From a checkpoint of a small audio captioner: 9.44M parameters, 13000 steps.
Rows from block 4 of the audio encoder of a small audio captioner, named by matrix and row number. Rows with one number belong to one neuron. Each number is 128 + 32 x the weight over its row's rms, rounded and kept within 0 to 255. All counts start at 0. Numbers have three digits each.
After each neuron's rows are labels from the 100 clips, of 14976, where the neuron reaches its largest size: "strongest on" is what is common among them; "loudest band" is the band of the loudest frequency at the time of the peak. Only what is clearly more common there than usual is listed. The data: short pieces for a synthesised band: melody, chords, bass and drums.
# gate: MLP gate (encoder.blocks.4.mlp.gate.weight, 672x256), inputs 0-127
# fc1: MLP up (encoder.blocks.4.mlp.fc1.weight, 672x256), inputs 0-127
# fc2: MLP down (encoder.blocks.4.mlp.fc2.weight, 256x672, transposed), outputs 0-127

gate.417:160090130106105182116140165139120135115197071155100077123111108145189120162122098086160113116120148118144119141119067179151129077189143095142144102101144114115081108114123118146198132095098151117144122111127143186085061139077109140131091106145136120148109062125141150161118122104117130132110132118158096127133203113098164073193123124089119080172145088137129103112153218133142132122100
fc1.417:144127088163073116168115149141074110115097135188150160121110125108133145149124152158098154098141115135083181139166133144136117211150155212075121079099124137149133172140084100114157117099154123146112184156066124098120169159126124165128184155106141163066139107130092144175104145166123155094131177123151191171132124137172103136124186068081144118179134100052100131084097113115118147119114
fc2.417:187152108131076146127132179136108107118085127159187139108109131151105110114139093115077145110109147152134100120136153132121113167146139122127143091159104043090127129164120127110069104180162130113097132131161079049132116157174164162101104110104196154129166138153084190119084185124168148108141125137150187142057079114149065133108105081083098157095144101178131162158128144053133124105142
strongest on: quiet level; key: D# minor
loudest band: 500 to 1000 Hz

gate.302:194134101107162088099106163140177158138164119151066132030132126061193119084120171094093166119126127163095169175107129156097106102128127116123201146073166099126097059130121121202100138161160236161092159093106171141096161075090121177126161130100138096066145107085161182123154115116150149120139132150091116154178121125136137098186092155129091096123120171128157080113117110104136130152113
fc1.302:146166122085129098126067075122150126113081087094088099107126060136100125090144139103088133133080082066098132118097125221100106076129124120119145069115098122153115176150116120183140134115153127119154139155176142113126127098153097114153184094139104113115169110093113129104119146029148062147076123121110138112110125161141099152172164154157156153100147093128111157114200147158100127176068
fc2.302:178110121218115117162114096116084104123140071197093179168136166126189140153161125134114140087131119092147133153104129183177067116084140144141152141098220119132119141104101139144136113148119109124120149159172116117181135137109162119142127122168090132105120088128108106124129187139100147084074137142150134120132124096101135119186190145127125138142123039138065129156175122098167128108120
strongest on: sine tone
loudest band: 500 to 1000 Hz

gate.262:150149114170100145151118140169078090165168128098108131118132136132163130142201133113132130142147141125109142115116145109122073134145065166166161133101184089183125153111145183098102103094179151114116148127158063111107127162079153180172166136153132119098154079209117160078141109107116096089183105119150136117133092127144107125124079142076155141130084228172095087149125174118134141184122
fc1.262:135160089111105117155142119096194119111120130139125148136087142076093102114062141108083142164127134181109121158145099165189145131140206127105099104141071209104093084132124103145156123155129154169125170076089167134145111093177124102145133142137141119126086116042132146153115160152191163146051151143130102142060159074126133155158171120132140092169132069120161119129140146142065134095137
fc2.262:150179115099076200187123104125168095120164134186124050097200140124125130098113131122160144152158132129144108179082155102147054104114166106110145160089118066170101075164170097086120119083174139101166120152114091109077152080095080158160156132120151168086161109141117138122159190167167054200108136108070114105134161135118120223153129112116104115145134152136102086074118108154122082101156
strongest on: sine tone
loudest band: 250 to 500 Hz; 500 to 1000 Hz

gate.301:144146081125149163104119155090121142119090115133174148091139139175140111119103120055100123172169176091133101069122077121125183175136175134089082131174083017074178080133064087098186149103111173157127143083144134150119096094106137075165109131148079094139072089126069182122126051150121107090141094138131130110116109128157163131144093150175138096137087124122140135124161115076184096130169
fc1.301:095104182097114097133129149159138129145132043152078142110088143118119127065115177173141152105095109119153128181159146085105039107167109091127086115137155178153120189081082126094142100130173064123088070157151143142145198071095090139067133094086147109137195176129141118137102128117110114156105172086159204176134085114113129133149185079101140148129163107119133073155109169165082196143147
fc2.301:142109145161091072077153084106109127167131134114140106130177101153143112134109133119087129152136104188110140140123109154134137115099152127084144116107131134148139119149097119080127108178101137105092186166142111107145152106071081103169154093117088066117120161078220107130141124149165128153089167137015044177174132170184149078144074123137105077100104143095122097099212163129112162170167
strongest on: quiet level
loudest band: 250 to 500 Hz

gate.598:140184154117198140151119138111125070135168140164090141162178080171137150118149128102142205110153170151152129132173106132119102176174049131181136127152155123182147159101165165118154104139103115107111054051127167090106082163080137158172074165065070144165109137145084180145119133043098137125093096181104146121148118118126127121179133103111138154134129093146129146167144146152136172147131
fc1.598:169150140131143143131143142127153081163148159119120146148198106156158125093156151052131159085159121128121135140157104107099090206159127136207164107153144127147162145071154128144141071126128098126124062075151171142126074180097151156169111194075086114145118185125086141145086137008112095179130094170104144126140085107113131145179100154145111155129126101157111188133137114126093162089112
fc2.598:118144100145179146057090182114149125117170148103154107136121099087108148126099064135136144131116051146113131145119116137121130160166100133088153098105163068143124077149208131117126152139166104133114114080139099151143134177159124145155154172126096120149153090079124115125095126145081135178155144118092104151114109169081205187106173161101141115128141076116131139070084130136096174104098
strongest on: thin (high-pass)
loudest band: 1000 to 2000 Hz

gate.466:105124122123118143187191140137087107133103177163131146065113125149123189131091077160095110132128119125107163101106127183151094108142093126155140129154127125156129060097145124065095137119135093127179144066107124164142148152125151171159127153100110083114130125188138170130139139119104099102110092161147144153193074122118140111184033098150065161182146087161105090131122143142157072102104
fc1.466:076120135184173080112163187095130171164113167163142128103169114138151105125104090195131066098083060191161123161118094106161115061113108114137127181130128131148143138154125175144067093149073103135155141099091146160143150118087106111165063134182141125182183089127139169112145163154109107145165112149145146139126144066062125121166077178167113154143175214176131104130174107160151150132089
fc2.466:139130171131119148133110188133113218157073129141169155141149121145156105163104070113138034131129102159151163142095165141143131168114181119106124146072210169150157169179176109153102171122149112166163178100092088162078123101158138190123106106154122133159140108136126212144093132088130118157066143181111121166113170106111163072176137144146146191129071181092130177084165081119140114077139
strongest on: vibraphone-like
loudest band: 1000 to 2000 Hz

gate.577:130143174139161139131161134101092101131099080130103105063133140124085080169136132124092112088119106106110152116193133116099093126079093135117143109130141160106130144155071161095076137124084169122107124100125101148082157156142182140118116119067069121158176184158122105060116159134117150138102143150082165109155127163136074153097113151148125124109075096094120130133113134166156142170170
fc1.577:136137094148137142156127155175162205174163108096147124136112160151151126091145148141169167151173113142119127103057073179162129095161113077145143119147113051124157130099201124147172110106086123095170139164152137122159148105088096102139142107142158152105086094119162142179142107115151101110097079106155103158147102099106194071125106060083103120125172120188143132118148104096092136127084
fc2.577:122154155102115191080111138112121203137158147088142154172137144093143114110100156108087137146147092091112124124140143107132146055093138066098159126077107156146143117068110100152114158155096172153094122186184093085120116102181149121121129068197124130130143101143114146142188164148180148110067127172133141110163153108099143112109108088084166177158087134132110109073119129174070105136109
strongest on: quiet level; thin (high-pass)
loudest band: 500 to 1000 Hz

gate.231:109105113192123164153132153107070106099146159195128134067103097107133110142087164135109093081120141107159154145141100123180135074136107149090141157187137125097095148153127147062121052076105123160097059108139158080095079109161136141128130050106076140085182157138018154132086067140144148119141187151134079138129122122124154089162151045163153151162081117148082143083127142111206133141154
fc1.231:119104107223092158173120127061042181077122147171147168089080133162112152163140167155130104106115116146147104144140144122110159075121124114046176146135121145059121153181127108080104102062097072176114082146159169077087115124124133140142155113125095149090168118135059170060063115125168153121107117160118020106138122124104164156116118077160140149157099115108117103099119139114199134158149
fc2.231:176118102164125165125093202114111153163114148149125091107155175048143239089128121197124126131145137165117082090146146129105147199093145154133124129113101107114128126099101085097143129141136056114059175127147108092151111109119122159130123136077091120158108107153119033069155173147092167130100101075119177108138079165095117146153070088056162165127149164113089111166116140133079170128135
strongest on: thin (high-pass)
loudest band: 250 to 500 Hz

gate.153:130135104087178154150140111102090138076110112096202122128120048144103131110128118112139148149136176150161113139086083060162160149159103042138124082104099169170138093138119085152156147108117136150092133097105078088124088150147000149153119100091090160144143110164075130153112126137153189144182088117106184181128120106134127135094136082081110130135098123147106106091188096189163125096105
fc1.153:103124160162132105113085121160131126122107153141129071116133089140150049091154167114099145158071130132186145120116187115117100115107139161103153106115099129133119187133171111137147166105095100110179099200145108085090117096119191088149126130136130058119149148089196162152081115130199086134113113152151096150183119166108104155075141140093109176140105163151162133196120091127173134180199
fc2.153:122155116075092126187109124138144101117122091117137097138129101096166129104134164147117150159141160209131165071103148082136136128082166127126130067153158157135154133123181163106195130159050157099125165132197142115080125121086157089070111118018173147146105112101105110171121100142130108079125146116130135109094112058113131160136130128170120128087146059111199072056146175124137103062126
strongest on: key: F# major
loudest band: 250 to 500 Hz

gate.483:111099176150149130146152162101144172158050140115072175111118125170094158114152123111115130148146141102069127149173134129154109112189150104071145081140196021187103150070157138123134114125142106148144093087146114130065125149146154111112098149051157093161161133100161137078153126116163160109133164139156106194135112077096124034131129128149114094110119120087082131095141086115121083128164
fc1.483:143218122166148153129111102132102093084158152109194067152144110089142071136110113106142148085124114171145144102076154147103125152138101134111121132138108180094137114166120105154101087135122148126095103175100135170162121089122089165116145110192074123125120154172130146122148169132076138131127089109131162130150108180152156130135138112100112140137133145175185112126068143139159130170092
fc2.483:108158127154147065112150139133145104169139169157179138120138153091102110113166132095132126174191122130151114156105073126133093098138180089137140142116163116069123142131085122186080116111121134135162159130119124153127183099209147162145180111122126149153145145097110108135107100172089102163159120193128137122129087095197139064133142111131147169072126085125101193123086071137068113115098
strongest on: vibraphone-like
loudest band: 250 to 500 Hz

gate.542:132139128138045086080118122156119148167171158160107107152131170172118125113106131189163091125162112129125131097119100113140079158132108130151101123120129098106105159102091128058117193155093090129131075093155126171090151080141107166133112117092133067106140113127135144154160145138099132196107096121158105147086148114094102111183142114155092111124116118079135160159101108156116213130102
fc1.542:132106079130195061164069159102150102131073099127150198083131111049149140186101099089089105117151122103094096177147140121144122079115140123117083148149162158151090151163098142164149163131115159135155085108170187117190135211120148118145137114072149177088133102126110108099124129116093133145147154130179131107153155102105047124102148108092175135137147124160114094161146160082154065124135
fc2.542:133173137082185115182064124127128128099080077111148171148133096118145164071127079170113108085150174105100121138127133156140088072130148143146209151109151138143101140167137166168112188174163137105145077168095075117087124109095136178199151159153140101157163173177140152060122145103174093103116106127103166142118135126131072125094155139146112122173136133149128107123063115097157129135109
strongest on: clarinet-like; organ-like
loudest band: 1000 to 2000 Hz

gate.468:085123075137131187123088125093120164116130146178172138092106098157157114061115135158132206128083123164135093104091146109113194168123084131064148057183102078094114134120192151140173108155172099127118100085157102161094131159161138114140158123095152108145123113205085085106161095092132163150109118112133193190128016146127085135157110183132076074137132157134083127166128139115129133084148
fc1.468:203104126107116118135126107106088134145135123132092091144093191083134120099100138139092132129140186121089102147028088100139086154064158072087138116122140131114112128113124103098206100137100159072170080149189109106148106158117073163125089122139195155122162126139107150162166116141218108091151106116149139134102163163130125111127170138147101066131088130078180126155137197087169112127157
fc2.468:109130171054132077153122077142163138072147158108114061129087137138140134135122127089093147150108185102130104215075041112171118104074159084128194101130111113074132102102197143059130140120157095171155089169130096107110135158122110131048094171114153176159164139161128104087121100110168121135107125132171126100118203137153124140079113178102160109163080133054119169144108169125117099146103
strongest on: thin (high-pass)
loudest band: 1000 to 2000 Hz

gate.178:124163132116068154127147119097103149114101090141099159123145075160141078141146156169135108127150134086131094114111071175149138131129082142150080141130073088116134122154158106123180106134140131134139132096120114127110109098144178112117125187163139150156120073070102135064157077048083186060109095158127132078126112092150158126080192084123079120108143135085134124117161168113184163147190
fc1.178:148112155096149160110126105114102122127137065094123126122096177129122088109115094100106209104127062127106152106130128118120128129098080129162087059113125117139090110171146138122120137143134172148101152183158166107126096086109140112065158154129126135090118106084203144118172087127121166177104114098134133088203187158145169122138197120116136122077139143077084121057109146087123119135180
fc2.178:068085197124138109129110089106079118104145115123104133103122162129157121135133088119125192091093139190146121067146118111140098171096122192178121154145121133165127103108122125115141103210170105079144050130138162142135138140126138114100154229099096120083113104059126094136196060121144180084155121112067131142113167096131118154103159134095084182072109138148142076127102190076115148131108
strongest on: clap
loudest band: 1000 to 2000 Hz

gate.382:132159176136102072096126130159142158171122114140097066113119094130149130140156138115152121120099155125157080146131075135098141102102131162055131149119130128094101135128201118134139119153165107093143119115072149121108067141087082081125069150154115124085146133198081169038162142111138111085086116216100158119122143126147114108106080118177053137079083159168158134190082098160168130112153
fc1.382:194107115173102110114088129151154092141134135131096105129112107080166100139181107101165128143095175121178097152097108144124156133119134167086132110143101137141117134156156100139088105170140125167169157093094103140105095176118166148081102056190135108132139110088090136129131085139142076090116108145143124172086139167137111151115092110127056142160092136106122196149101081151114118124153
fc2.382:161117185165085167128150083126115136080177111140092082152134099141151100091179101132069152120120126138087139173105136114226139175157083087126062055139113125130091052137119105121137124151151186166127175097113137128154184140148129110135044109151161153156087162083078102158118102106143103126113150138146128095123079103168077159054132151102106165130102074151133161116099094130094134145172
strongest on: clap; muffled (low-pass)
loudest band: 1000 to 2000 Hz

gate.532:074167114086109179169101150098134114132115080187130112156119097100186160079163172155168113127115175150141172127099142071125166057100087134146114141138161116131132124117156086112124129142064142145093083101144109187160108154112093117170081043101122157154139093103109121138120126117125164133136065129084108148070161106151108095088141117121198171124077095173161160198109134162159151173128
fc1.532:123095142131110135120181117129147176136038136124131215145098098141146154106117195139131124168097122091133194154127143102174219125115119155123180058168145141182145130118110147157109125128165122145149162159121130071045097075098111109105194157101103124068153159083115164117130137106136118093149163181133087099106072076111066123164170124126133106131077143127087125103096140142102112148145
fc2.532:137110111148145136082164158109110091139154114138101113138112119092092081161078142161119124151101149123126093122170093088134133112169148154176141039194095130049122144084139141136080123095097093062155174144180102136147102086160157090112233067093084118151101121095120079153105145159099127149119149174134125129155137117122108153143184075120123129127141127147155113155087086129134077144086
strongest on: thin (high-pass); key: C major
loudest band: 500 to 1000 Hz; 1000 to 2000 Hz

gate.375:161146180190123163191172118174203100173109161138108163129155073103094159086099114116149099091077126133100117062170175137118077143144095045147101119105114130130166150107098117129137107137140105163145112137138079126097165109132134079103108096048161086108077126168130087160132147088106138169168085183133140139098140167135112116124178028168107145166128111141063104102113067132178122130154
fc1.375:144108209152149120187143148212149129109145131101058094085179096112059157127070113126125126093147137106127147124154151073104098118154076103130110155088158101087125171112106140133132180166116107123147123128151098127086160179116131067149184109148122087106096135148113079174108109108181104119177128150067102107100172151142177169139150098188139178178091150102154095123167116131157152146078
fc2.375:087123146193147154086153155153135147103119139102130121074133065136119101148121050099159119103162078187126110138117109109097073077136122137108142108087103187162093108078066154094130126082146193091191136170134083152100061118128121142146128125189161117161119112088125148155145175154158130092119157109119124134148111136068107139139142155120168087113129150166136114116148150099140090098086
strongest on: key: G# minor
loudest band: 250 to 500 Hz

gate.36:141120095117112132145137102106154120131047104073137148114142099076131153148154136150109124120172108129127175122098183098068122130104175099102125142100151033155142111141087108177130123113147115175096090106178114120145152135188101146091116095105166142066127141096067117154204119136093128144132065147105130178155141142128109159083157109129069131067079125105137100154097134180097052088067
fc1.36:095095088142162103162154131136184122116171106118108105111139117087155102142118136101159130140137153144084123159170117114129124093140131149142103095114131102103195135117151110078122130162075082102129104098153121120186152078098170069152093083131124122120109160131141130098058125096106164034098104094149127129150085121124113203128132090155153136158209094132142121098129134065130126078144
fc2.36:140120128111136155147077156141210155116130074129140097133111151106201102133138147141128078141139132135097170122076143124140113081185177130119113127121091106162141135115130103103184068170121122108171112081111168126113190114122212081149074162094185132095143090151093144075053099158153092094060033103056127130122110121145163132073161161054139129117101123157179127126158134138133160089075
strongest on: clipping; text has "clipped"; square lead
loudest band: 500 to 1000 Hz

gate.210:120183208141206139069217144154149104124077127139106168115160153141163097165126143161157107116161147177106134169179088153145129091186144115117087148141095118126155068159146069195136130143103100058189155074090067158123103118139126106118087079081125112098162176202143045086141122108114132076067159165174106114115104073098161096144139089141074164155117174110207116110139125118097115114125
fc1.210:140123148154126132136088141136104132143085172153098112096129112165186106218126133184191150151165104160102134177108087151130155098133145120126141148125156082086109113157114102148116117139113101129128185163152136160093134177036108105129107092052082175089152169131142112059139110159119164163191134165154157150109110103086127095117113185140137117190086171146121181206154183122118077126172
fc2.210:164070089111138113171125154137145094146151126105098099168100125110082113114143123143122109123113117178117110134089155163138138095109204070138109127116148109108083098139131145164098139182188175186203099155144122064089097139158088128166069245119082146147160155129157097114083115146151097099088099128158139123087128152131173113137151139117091153120097134161155151136116183119138116083069
strongest on: vibraphone-like; marimba-like
loudest band: 1000 to 2000 Hz

gate.343:069217115127094106142172089141130130099131172144149202091111134128157132146141095089165158124107170121112134185113116151139113132108079107086163146140119093151126141131184128117114155051096141095096119109161155174155172123158132120155096125086123137123120141141096121157111119133094085094143134143158105151193083125083142153080098137191176090112181146106130182112121160144109129106132
fc1.343:125127132124128102183112130177129101148152129060145087078096071118108062066071159112125176144114101142087110132087114124146191183131183169079098125159094097135115087160090111103111128110169103128116126157137108171153140187141160167193193114079135142140142116093130116152159166136163138155164176133109135057147161140098143139135129069164098088177116113127100120162151147091200168135151
fc2.343:104177126181088125192090160109085123091150130089184133103161154179124092102125067127139166143103146150111154141105128126140170066133172105144138100150044116136193118165119132153178104111113107171100134169088143166165129150109059111169092151151086110154197084142163141169100163144176127087116110118129176148076171122072087115147148155175154106098105135099063152148136154129142139137089
strongest on: sine tone
loudest band: 500 to 1000 Hz

gate.311:130175060181117150132111140116158151148116140133114166132153127167052158141147168185090110141184151126135160126129113130111122095147108085161208190190142157131096138133145141171099162124123156090177156141123132142136125093076154154123125160103110136104128138064159128175178135174123148134121146104172134120123133116137143147146064068172173138131116205145045140125123077118164020135091
fc1.311:139137102215105126096181128191156135096136091119133188130091089102109085148107144141175141165147147119119118143120171165123138190127170144135060232137102118133148161123098087099123117124153181103148154147148117112102128073142185093118103164113069118140095173098119062101145129137172148109077111097176192131121122108086144108200146145180202116063136148173162114095148142139084132208153
fc2.311:098121144149149185102111196070090107117127099103172130145133145120175140142169128104124085112133151114154120135088118160107076134133087081150136115128125062099091047074143138124117165112105134080145136132171158094159135109138048072132133171095131103063127157132097076126141153098138110153082150111192116104163123094157163120193140121087150106105135130115179114088091051129134119096170
strongest on: sine tone
loudest band: 500 to 1000 Hz

gate.188:111140114187115179111183118139109158130167158105195129043144116125083205138162090123118142131168111139128131127118118159072151072213103096205144100158144116115099109080103187140134115126116158133119094143146098177206168138145179151128113114154084098157127154144132122162133119119185136169127122180070148126169117158156061171048093088109125144079093142115125159113134148243075168135146
fc1.188:129072110168211138087133087129149120126137140148127101158087128107087115126119127066175156131130141158123121124174128097184141164126141145122151140109111120108123123150166087160206168134120131069091116154097133122066100145126119169105099113107110139158111085141126123132074150089108104153149098120166116106159158108094134182131175178097086115138069104125107086152108104042180077138107
fc2.188:141122152134099093093088124115164083124147147146131042146151082137137142101083126147163065131183092144089202119186159178072141153111101085137125139098127112149142135128179089102118123127192116086088146105110173148095138140137076107147114083126074213149119127118180114098135159116151171157149133130176133104102059057128151214086119127130123123140150126125130131112143186077117085195078
strongest on: sine tone; square lead; melody instrument: square lead
loudest band: 500 to 1000 Hz

gate.142:142126090103141137068124120111135107087138116116098108084193130059131057137145125160164058096122144121136105098099135150153141123185126177156124141187186076114067146107156128096103123171095116123156095145139157147102149133116100120098116134108120097143108149174142084113160121116179113163060155172146164123102079125189126124105146115105109131146115189126073111191182140123148127153166
fc1.142:138129109130112109099090143175089171137155134183130088112156095028076077063135122130146052193166176141128110088169103134103087115088130149096146084175117097139043104132108191150091099118129149176142105155132128103085096165152169127143126143160131153145142111146115126144172105139183114110177086121084150100136126130153065115161133071117154153094136121099121103201131189125129146156108
fc2.142:103077125150106105053152082168132137165089101046182178136167106089129135169119131066123139146080137102051148114120150123102033119085162126067095189153115169141094101148159145099126105052100094115186113157123151158164150103094097126191148150118118116122167127152138140135137127096151165089087144081087141095155132162112109076159106101124121099070053122122085147179138154118115107158143
strongest on: clipping; text has "clipped"
loudest band: 500 to 1000 Hz

gate.297:138090157140097132140149161167085084144096107134141108107103124139162089126146153144142129114158213154180128137107080127176141178108104108110106150166126103085120119160143102126144133172187129138084099131143057151162104124110102135148090152134101139172145137134172163116151082145117153185158094121113110158069035066127134103079137178136127150168084185170128137085088130155124114199156
fc1.297:123117177105205098162138194137132134113156140153126071146096125160113133143128166112136122092094137175176156154135127168137109080189031136179188118166131154126076090105138105136119108122119137130143071204120148170200177172133129124123101156164095113116133068138099064178121107158135095161082095093128120111133186148091058084092075107124160171126166072132100178155138139106134168115140
fc2.297:149101164118113115143135147106140116111138081195150014136087087175193171126150080092178176179108115172149135151154129055136167119120058067109152136123151108156129156117071091098178130194085135149141151170183157124154146141131093189089205169143118105157160100172078123140142115121111083149158092129131078131126174122146111104194105155054089127135131133108109149109112103132118107166135
strongest on: thin (high-pass); plucked string-like
loudest band: 1000 to 2000 Hz

gate.196:155091137157089137123094130110141108097147172147105151089094138133165168168065129143123064104095109134153121105142079153124086100097147129147086119105119128150055139105098110133102191162109127112107128154130132157160132170110150155152109156130109093159143150090162159108130159097136146104096114066161170071116107115123148104126131078137128148236117197111148118062128105129152081121189
fc1.196:111053151074131200057151146090148127139157156113104133113132109161156145100098135157081159120146131100172106140108137127118124141104090191113061134118143144114179108140130088156115074164103176113136142141060139121109125169172108080082085177117155113149107119148116122088129093153131135108081101109112112090108065105165121111094118087121186089085103125125145171075115115081053123132140
fc2.196:153144194148157112138147154083120141127127107122103093105163178108088067123104186128111134141115110099132118109160063120132150061084108158086095112130092105122148085134161196154109160134112154180141147169163113140136148127120106117152206123148097105116053145147185084155131127132117136112144120110091171186100144090145112121113105089139154071149126120160143153029124182069156063138141
strongest on: key: C# major; text has "noise"
loudest band: 500 to 1000 Hz

gate.606:133101140160076176137160120151056110129087129129090178117173109128131192157105108188151163153151157129157203170106090138102091089138170117151095187140118098155109119118131158132121092090087120150163123113156114114169107099145137075139177151157095098154135108117145197167101159131123171147085097099087156119146089202145110143112134116124123163141124168065156116073147150152149152073129
fc1.606:148072136188117115126149147112115054160062160106118148120157090123134161169142079196129151146106160162070166146174129059107075100164144110198094214139135080148076103124115099121177094121048116192117115142176104094156071121076138122136186115138123143105114127123128156093118190041174155127121149122124176133094096138131113118068137140102154126142119110112147128133128090188097094133127
fc2.606:169118149116115176174132149115101115150143107108150108093073089042112162160151129094087159136075142155100108129149122108158176106137175108203155115111174100138198136138169142159137089122113134154119104151148065079051146108157132133136074004114192112094176102133132119104088132144125173150151176079082098098131144136159084115104129100101080176156091107106155099124100088094096116182106
strongest on: clarinet-like; square lead; melody instrument: square lead
loudest band: 500 to 1000 Hz

gate.510:097119154202159151181131181191135138130175163104105082087113160151095130076131085182160115143162112094129177143077063121107181123172143119160128102128143109145135099116164126148174131155092126086111081129105086125138162108126111143082122110137099140133111128137064120125081136118168137108078205156108110121154086160072227139135146172134163146151081072105143104133146125139131167138150
fc1.510:110131137131152130100156118070118061134118141108175105123143116136122132135130108145130113104107194190126109167064098156114119105159176136140159191186189140104155129150180115098210104113076141121111082116086134082115082150116095115161142048122194095114098172078113101085150096095117112182129144104095187141110123116152134134191080155178105123146133144104123113167148097099088149123163
fc2.510:103093096121174140129108117135123125182094131168117130112204153181103132105138129163117106117090141152168112178148088123094125091124216087142177130195173141140127129091154135097226139114084162129109100068132106089154123157091106149144145076125114126119092153121106143116087068123182134189117112151128185139109137150087197122165055146137113097158110174106111060129112104101122144161136
strongest on: key: G# minor
loudest band: 250 to 500 Hz

gate.74:165111121122093071134119104130099103080105123099084135116112203095103086077127129170152143064119115107185175085123149166105165137118076150185087141131102108075075164047042145098160140141165097107135052100129103126069104132113155129150174131136109138159109215056092155115111159153160133115078155104140184128134122084102155086084153079106154135209127124138127104091171152158152128143112
fc1.74:154142129119072087142151103126165103129069147056115127169154059165166155150116107079118131132147141157131111113135130144210113104065162162044161111163144105153138090163194144119101138107092128177162171139173165212144149111109090151147140096098125156131192097208145112168111098092148139122095088087156105129138105134161134162196134140128108091122097101116097092206117082161115105135133
fc2.74:120150095074069088154142133171093160160130129106080107138085141219107085140105127122144158148175125140159085108125069132157111082122109123153129112155070139064096097121064122082090045170103103194123199145156089164139141124204099125060113132185140135111184114131088144106112175116155068084095090133142151114150175170108138128108130056103085133138129083101136110085087161133141123108098
strongest on: key: G# major
loudest band: 250 to 500 Hz

gate.335:112097073093104097129189188125115150143175101186180135143082089151152178164095148139198135149200124100129134171095093155115110161103115160106131133122087152097116126114115066108159106148124140153069136119112111139103144128115160120121114107098094111115155188108182160140144120077170180151159147078141179098121139114112118115117104164168177168096193128161145142203170102127255100138105
fc1.335:166094125160141091136123078123195074148091173160144163105098142131115127181073122163132123116172129120171163147091109163110127157132117098138080155147154113112139190171117116160156075153071108170091133117101119134118163164129145092161119095093132056128104083120119136121133151163100124195150147125098189060163107159170135184077118173150082097154147108187111089064052139137109159173080
fc2.335:126047057156158193079138124166131107091130128123110146142086143106091118161052092085150087091143124165131160138116122100108121134157111115140106117171174064073172212117139148181146093137088141136168119121144082121135149100159111085105165098121079142112105127135166103124147123146098150120132141114102145160150131131173083184093087116187097140165136109109100174079092129133075112196157
strongest on: thin (high-pass)
loudest band: 500 to 1000 Hz

gate.538:141109119086065138065076119164086174157124158135124084096152084144126139173100082160106156138116140196126141097096088094138128097119081118086112115155094082173114111109115082116125124062132067136115167164100146150163127110154132154132105123118126157156154095132109103096113139173112164144145173092086124135143081052104112118145090104142137154137112103146137172128143025178134106074156
fc1.538:131109108079148200105088162111121156083121105121181106163130150168088133155130165106164151127099196096096140160108154176148169137107137101132100083123113140082140126206108098120082116143124161143131116126089125197190102136158129074130079112110092130090139054084088135112159184096111140075121086124070133068164141137144186124167133086106121138119173144095150118127125136118131133093123
fc2.538:144157151077111070152079091112118118113132067071114136187114113109112086135126163105187148088116115128208122145124112102099105158108126182068096142133078075121140145108099135125101179112139086105137142152141133137183116123109173092129128130085115164074100147104117085145112110142133126180135064095099154162117128128163148129085133067125160096147167127120150151094073076098109111085077
strongest on: clarinet-like; melody instrument: clarinet-like; key: B major
loudest band: 250 to 500 Hz